config.toml
tokenizer = "word"
loss = "softmax"
embed_dim = 384
encoder_stem = "deep"
text_encoder_activation = "swiglu"
text_encoder_mlp_ratio = 2.67
text_encoder_inner_norm = false
init = "torch_default"
learning_rate = 0.0021
beta1 = 0.9
lr_schedule = "wsd_sqrt"
weight_decay = 0.0
Rows from block 5 of the image encoder of a small contrastive image-text model, named by matrix and row number. Rows with one number belong to one channel. Each number is 500 + 40 x the weight over its row's rms, rounded and kept within 0 to 999. All counts start at 0. Numbers have three digits each.
After each channel's rows are labels from the 100 images, of 14976, where the channel reaches its highest value: "responds to" is what is common among them. Only what is clearly more common there than usual is listed. The data: made-up road signs on poles.
# sq0: squeeze pointwise conv (encoder.blocks.5.sq.0.weight, 40x160x1x1), inputs 0-159
# e10: expand pointwise conv (encoder.blocks.5.e1.0.weight, 80x40x1x1, transposed), outputs 0-79
# e30: expand 3x3 conv (encoder.blocks.5.e3.0.weight, 80x40x3x3, transposed, each kernel summed), outputs 0-79

sq0.29:565642472463588507498498511486394566519579555505491430441505453443528525527471411529522511504493513546516453501558464467445441519555479475547450487510492460630532483462465463505501523567477499527512505517462507499535481455418490533557471438476480519481496519464452517517496496506541490555466506448531487539467478500524471522498530443508501492456530462408497524515515539496491540518523468490458468485501537503497494507466522453466520558485520458483522552470531504563403607481535495
e10.29:507428549512574561475514471504462420573499518551511479553521493454467486491554495494539480519544487508489469515509567447487435445467518450592541456551481550472461505483491482490508474575486436453566575494491577499506489522554449476463507526
e30.29:483457499519482516541366479538485499443478507487538472471462397468529544495489534493430438534517465541480466548565515551533486469540495425529501484537485500522428473472450521465473514524472508521423555541543490545498460485549455560502493564
responds to: blue rim; red face

sq0.4:506520482509470472532461584416521523507447507525393472521469405518465450533439472467505463481463506470529512527555494426468480477516411482519485424491461519496502534509454532474447535479542447499457508465449544541449522492540450595478506492478424487480510461515493487494532498465544544592570514559443536434516508528539523461539537534462494540546510517452523524477581470600479527497455493495391511509531568543493524486451430473513540434509558530481481466509488533505524482493449515
e10.4:511508509452516483484481487449479459510424523482462462512555532530454474392539477458445434467439492562501490565538483454507489467459493519492467486481489488504489432472492460468511414542454522454426551513471486494477427431460555557433470467
e30.4:415484507556526418525542462479486546511501505539499550449482471582518493591521466509490440527484579501500566505523519531476547453457469503498500450479459554577496537560545492524460504531488513573493487522444474501432514576502558471569504515
responds to: black rim; red face

sq0.1:537526490442563506488558480537467473514556516579505495476522492483527551460518533456485529478513464514499470501431470472497477498492505466486465483524541487521422417390470499534520459477426567525507536404495512538496470440448546479533454441544512425476486510492499543473537529494544431401478496456450501479470470461506444523524426441559440460554436466485546491454404438469480578443500553486553510482461537504505462509442543490522514442499432480511533494503525458472431511542485521
e10.1:544445538560516550541598546507553512478466506453497493494458485517489462517457464534515506432522523461538514482400531517554437486502517391563533459568533527478478550481480507422489530510517541472489494525485504592468510511519435453505537503
e30.1:516540447373482483514475529545476420413481545481448475542492522458505484469501554526400469539460486483501422459510462468536469509396525441490497476489511466502470411504525481510513485499505536518459506496432483490471453446445508501488498533
responds to: brown rim

sq0.23:471443497529451507468452482509497493430469410423482564507531509476397471501481506534550450535505541473496522462504558489486538503446500470505608520552523543504518485546520474543482505480603453467509422582475446415509467567500485536460509483454481553536443428558524500504561547516445516414464468463454546516552551540522459480474513607493477471584478505492516548504513470502509485450542479473519512483551516495496438493543495491564476479487485555491459486537450521490539513570516521
e10.23:497472457468478514454518471535478487517450444560529533542514535495472516516524483495445487582503617479500554477551507446542490431551571529486474538459481550480486489503570490586498483441529489543499399523510528449517493460459435442510494466
e30.23:448450527540494485543494503542508490456504507484524483487465527530480535525512507383529500434409522485446468444425510531468469546527476537531499517551452556498516428522511542486457398579468474538484439470515495476500452527429470520429512515
responds to: yellow rim; hexagon sign

sq0.3:499461462435479497531544491520517440527464508502438534492484484503479430484525559443471566580549496437525548528471493552550476422489515507444488484427483535463460485518524544489510500413473469547514529441466528493469493487546489450471533525463563527555424551517456502549511447489505500477528491509528501535486489454456510449437590489539487475420592498519462562495510502492443434444548479492467468471535524519483402508544509488473473495503439480461429517553475514543560584517534399
e10.3:477496524477505528541497563528535535422483529416501460466453536514548437520429526496494493440507514454550473491490533533517550525484472471435511502512565516463591527558517548538469458470495499538555466479526585501486565542530555554516432433
e30.3:444483538532473564474504502453460491584485480500466523527501500541422417488473494434539471448548453466587561532501464486469539477530445454469450530496501518453499463431506478553489511433548539474467528484547534587542500500523476417501483483
responds to: pink rim; purple rim

sq0.8:452570481402505476477568432535465531461478498518475502508540495540561493483494555437467522518466465479582475487467495514497525581417492474490434515449572531509470468458460509560549460551456580518461589433500554529478484485443525500534538510488583446495501487515470481528501487482440496440562514459538542474499479526519521443390481510482494492479535539502460570509453447427542429512537508506537487487440479430522494503556484503459503495506489513437479455551472460487528590455528480
e10.8:517517556449515528506523493520504500500542419478527502500457488509457568512518452534585505455473560514533507466493511538507519523508587449560474417480577509451512531497522492465491440468431518555552540528563514453516585532476490448469568437
e30.8:555491514503493533444532483516498505522494499452431549543528434504545458424506540482432532503569367487495576554552461536517524505507458446463428560509509492501451504481474499515516505436517573502458494533503522568465535455535525493502447477
responds to: brown rim; brown face

sq0.6:510528471476513569498541518478528424505466535509502529506514454522478500512553536467445486552496443529488508585476510479596484405564498532401489464486441483490503458440541501456510521497470457583569489461483436535508482465545481487534500468522541448496447500459450537491467532544510487538550458481564453559455457478441508478450491427527478422392603478456488492481459533457509520518524435483462508471478461430477484471554519453499528501467518427496516530511520476466459536482517406
e10.6:413585521499480442475484569521467509440499486509438441456500462448591461558496499537555512435537474500553575522474543519483492530515458471503492467508568488483555488537505547425443493456486490437517535498511508505534528533527499568516423495
e30.6:474473449485472577494432553498463502532464516485465426468537500493438568498440493449461432426490445499588512516523511488452490453485484461465536535486467481483472410453503530479430486524520501464482496446566487524599444510555480509496472492
responds to: purple rim; hexagon sign

sq0.28:483522432450497476467551417474492486443495444488460488483449499495534506407499563477454534510545472439568531495471474487514492529409507414507450564431491565501442441414465484479550469513461545490443527417467535528464538462502553438487537482504563432437536549484498551451451510516468519522457585455503490474444499491486487503484500517524463463556451520451512428500520483536445493477459545493506509495450536484564544488538501535448423448566511505535433493522456510467512503483523552
e10.28:507490590477480478556510544479574478541504506461529471482438484502481512526515540531535451429499540527555434478459447545475504483475584478564519436527621498481493481500493484464566431491474516499490441556535495555508488573439497507521544486
e30.28:521470537482572483464459461461474429487508485531448552518517536531545476498514523433427444546411445500478496482455435456547484469451481488531478472518501543433484454458489478445502466496579525508456474577478502542413472405484504496507504480
responds to: brown rim; brown face

sq0.22:426499505485489451477565563480520553470487425398438539510537467421532489503491563514472474505554430456596597537569536525512510540504445441548487462468470576497515537540533497482568508554510524486438519439427432593463567504507497469478496471506479449537504517475512537473502538446532492447537501498496499408528516508455445486513498493522526532527476544442467536500437554539537494523525479482499497482478464477500504547496503480458457494454448465530527525542528458525570576516515568
e10.22:545504553454537516438454540464500521525479477546555519514484499407412491454514514490556517497463479605474502490553439534443572511507566529572483489496515486445537494542522486502500458514436507523526466427516446520479538498462461571481515433
e30.22:446501486527499553474554483454517499515520511524483515517469574506534488466544533407370455518530488563559540510466427476484502475496494443533498453491509541422543518486548438487441479474520505572437397486531490508464520448526504498483514500
responds to: brown rim; red face

sq0.2:520436507472479514464585523570528489502506476480522507519538510478507413450537506500522573454473517426495503575519499481510443478513455465463442446523510486446516425477498491455487502375498530528460512475548520507490485478474483416465461493511492484498549562503470481524477522490547489495444515441549471479549502517499410540582404475510491474518448478429469526494531545534522479439578497461520540466434530543522467536460570456563507503502478479582477592425506536555455495493533448
e10.2:564536451483475548532549505536492515455447512466479468475482474479521519457526466537589585512565478479521487529463506460538545520474436530465509471449477531441535595536482553471492519517519528544559432439479485603458479473525554539470483524
e30.2:483429429516516506526547523479497438449525525468494478526572477508498506505462491419500440417500378480467500493462470414476501504486491498502468474455485481429493425451487514475484457425530483461518517428496487472508478492430488449439494566
responds to: pink rim; circle sign

sq0.12:471536474435478480478509526423509538465499484482463435463490496462506522502469503500489438522516372509509470485515489460513532510512443476530507471447458533525513462466504522448511486528493479441494498476511484525448507469483530500505501431481403522489498524465447380550458444534531483539503502500519473524477504566492532491515426463529577538423479469527544544502502539457452528590519436573515446511485512514430535512439504381471602513498531487525529564445493480450410444505493434
e10.12:493470515510536483493524405465473445495493484527469471513486507464559444496513475517508506491416462480495537486489501455508491376516499516455462447530471515457398472421479415478473489536437461512493492535476446470483444498484461461387475494
e30.12:491491493483558536501496492457486479500461505536489489474578390484550497504532518493485443580528469548535552546497512511482537477540560436519596466599497544464434486460481509510560490494517531493509495537478585565511450438530509477509476567
responds to: white rim

sq0.35:479530455490536521442464428458450539421518473482486498470461549453486522457515478511497454520486475540510480473526502528546559525494460463549538548457452533525482519519480449507490490526510453498477482479468441443483503512432574461484443447520482490587479554524534547479581558488509456408462470449518483526569520462518413503450489510502424502522468495439542550477426472463572562433523499469609502518470506501449422549499555521566472443479409462502557475483482459494509514542485507
e10.35:488477490487510560463501495535469505491518493494544462505463529459456461556456474486498554519486562504488516484542473493500536398539490522523518506577500610445419528516541448552521548458472432524536483476484508520485499556421463502400525418
e30.35:491489440416427563518435544543532464475466571466574430509469500469489457532483509383495492547471498498424477505466472511499471543495538435512530474529518495482483433518513498475513419489474445490430488485528582466489449472487505481496497544
responds to: orange rim; circle sign

sq0.19:453547531500560543427458489532536558515527510515551487455563501503490499552511448586539450474420486498451445391506483469487477529485484544545487507524525473523546491493473470548462521518475554494476425455593503511446470527459464517576464510532522517506476555483537517455448487516497420470529497445592467544466454452473432489505465448534434414434469493426510489453475587456525550526473483435488503481500459491497573548503510477512486519529487457510548516476543475498417544490522457
e10.19:571516485552502478489554467485430480597534532467430556456504508481486509531471464552516530489505475515487510446452511434435472521494460496563457546501469590541500485463506504487452496559467549499518562532455456512504454464510428474464551592
e30.19:440477470539527521546445518514473451481495507492468484455564426480510494482541509509468423461511431512483482501459496492490498520493502453517542465494441471567480439540479481390597373485521505430499509516459514500489441521472428527458490490
responds to: white rim; hexagon sign

sq0.20:630492490467526511545506511508433510592580604556455476461495459539490489515515440456470548502523518541425434553504480509435472466577474510491506414488477473486485519519467522480497480497482467543561529510482547455566456519508453502479552477459497548463518583504581504423503546537460497510425485438570512556465508400476503454483483517514545478553540527506512517543529506564521500484506534477457535485540482540494517500519509565557488463481540529466482535467446543479421521501502551
e10.20:472491502546551539567532489572540419484461507515437488532506465559545436463480508539494499476554472505517489562503569511537422468484477461507540475583460479482529520468485503487494461486510513410529495552551488464539410448534559524532435536
e30.20:537485471517516424514349406467413480444525474509468505456441497474513497504460466519526474439449508505534507470494476479550436431437417484549473432464513507498475498503467475443440542517509493524542550485496480511511476491506491502516552513
responds to: purple rim

sq0.11:498492529510489427489544559525540526529507541487491508523552432468557461535493528519503514496469531446555511575519482526502438470571466535478469488493513515494541533529510498536492577530486506484536463525509487531562526466507383517497481535496454491452516568499495480426487541520480518499412483475488541413516523518472385525527508527484453437613436468436437456492531584560438466439493493442482443468515542540476592499450496451502467463457521541527476525536443567522525517503518538
e10.11:516478550487561496449512558496479513473527546546472511506596527451517541498502580467499559564522462536479528562611548549508534477498545559508467535440538425554512509547474494508521553549499469504452485472522555548536523489551479542469527547
e30.11:487484480489472445536515418470492519444518492515481518463494507529511570489485450509523393494495530500535536511489501466490474442443509497503520380411401460513490484460476497418490462516536420496517541449487437449442505512445491499446506533
responds to: black rim; red rim

sq0.31:517449473566485445556414519419477450368433459457493467517422381517560515421477468531507486478535513539517501489479532457489536443533540479465478580490501546435513440479537528509440580554530486452520474563467475446541556494561478510450508543496477527546490470509485505533559551533518494405487513513497517478576550498531470522467535540484471457507501480506466546480439448526519520502518446472537492511496441489493481505475486447567510475476458495503542501490527518576532569493497521
e10.31:466478471500457495444521503421424507442555559423561505583530452503447497515499575486466482549541528518482557474548471551542488500481465485502476545492436474546438532542461517590505483470564482549485469488516574523523539545467524510519528479
e30.31:471464530458500497583500518523469444519469545482523498487448448484469567550484409535580488498423637517542513479502516538478450493499528507502480507466447487525512479467509535428454450502457462514473561489454424455542483557463507524492471514
responds to: orange rim; hexagon sign

sq0.18:515565501506489496481488532490498555540528554520420521463502530455435494555408462532503431478498421475495496422589529541505490530550436554569521427486458503601475584561480488465489437531525431501498437537493468533489483535468480616572491534492489502494506494525497508428531545525528463530534487434549483554504507448500453519480479493486431449536491544455518484427505533499482488511530459418450468511527500491521530480474411480528486511453492483479493484569475489534481587491532493
e10.18:525471522555521546450497445500495487534477538584474503544496536460496419410509447464453449514486531499526468503537509491446486539549526540542517544471474496521521417487551499479449472560443529443535552543460471455428430459535541491449448511
e30.18:486482518531521478519424413509535534419525485497550504396425511510519574503527549529454442507517530529492474494548542547426467507528481467506539486479402516564454471555485553465467449518480504489420500529514497454464523534505493553544480513
responds to: blue rim; red face

sq0.16:434518487509456497568501420516530447486459476477483540490530506546512449466495546450492539533537523474496479488406471502526520482433551499449510525481547464440467458453527488488506470464528519508484488519518560510448462517465485501528568492524575423507508565476501534414420452525552419557494514459568495513486469489437483534516502460532444471441507470416487507410515486490447470518532437458447508444434551500496532565512521478411516517591555470482487521461560474568503507450514433
e10.16:473550481535516453551430465468502545510507475458514446442394543561517510544479462474521517484461481430568521456463439483457483486547511528497404463501479511396520560482465549494485512468533512484546488515506489432449528468521506460545535445
e30.16:501468543458554500510474431526533433409506458512486580542548465522529495512524503443518445504449442446491409545571503540472530564482491482487522467514466515451494417465460569440475507489577522513509515507496511516463540420508480492492502439
responds to: yellow rim; pink rim

sq0.30:492515432491544526529503451489460503485489483502491477494483475495472462464517489531504475481454555498486448560493452477437450476462502498490522532502548448449455491478546512560444560395561570493460530522520536479491427520466506451487479424509438499437534563468502454447452445560445460529463554507554456503475491477528456513521522562587499448556514517429485441513498525566442464486443511433440456461460480483521596529504443485473462492517485515501465539502456550543446532388518558
e10.30:486471503474518442538567489438509481494520495435516535415526493552494551447577494506527488533561547530551506538441489467587442509513564541543453493496501527476529543430463492501521537447607522523503470485520568501486421476508496527557506523
e30.30:520442484510509501448502439438439487493468461466467517419540469447538480517476452483564444438472460435441452499482453474549454436501451462450495506515478485475424442481453497452517474531524499471510486442494499490484447471518408481413493456
responds to: yellow rim

sq0.21:463505461491510504459500468459488499398450489476496480452463446442583464482504467518506499489506466488552512464506540501498521455514516505466416530430495535498487496489493509477489539537495545476489506512488524505493531413462519515485489465512510527414563475456434486415493505553453430521473529472500379503411519430508509549475553465551463465476511488458453424500477555485478460500453474444450491526525452465525572457502516464460429568566535503428458503562487552522442531400562467
e10.21:498462582477474463496430486449510529508542485488442442558510456463522476543435533495526548503460489500485442436499451529469492479477466404519463532442552473490441428501461415523464537523451463437458538458475538497551500474493454445532468531
e30.21:500430550475540551494520524481519477514449471452519462465542446441487498471442391506527507481462490445562536545514460509514485436507473428471491500546451452576456463450447466467545484468429490476484509486492473468545492506578472557463458438
responds to: orange rim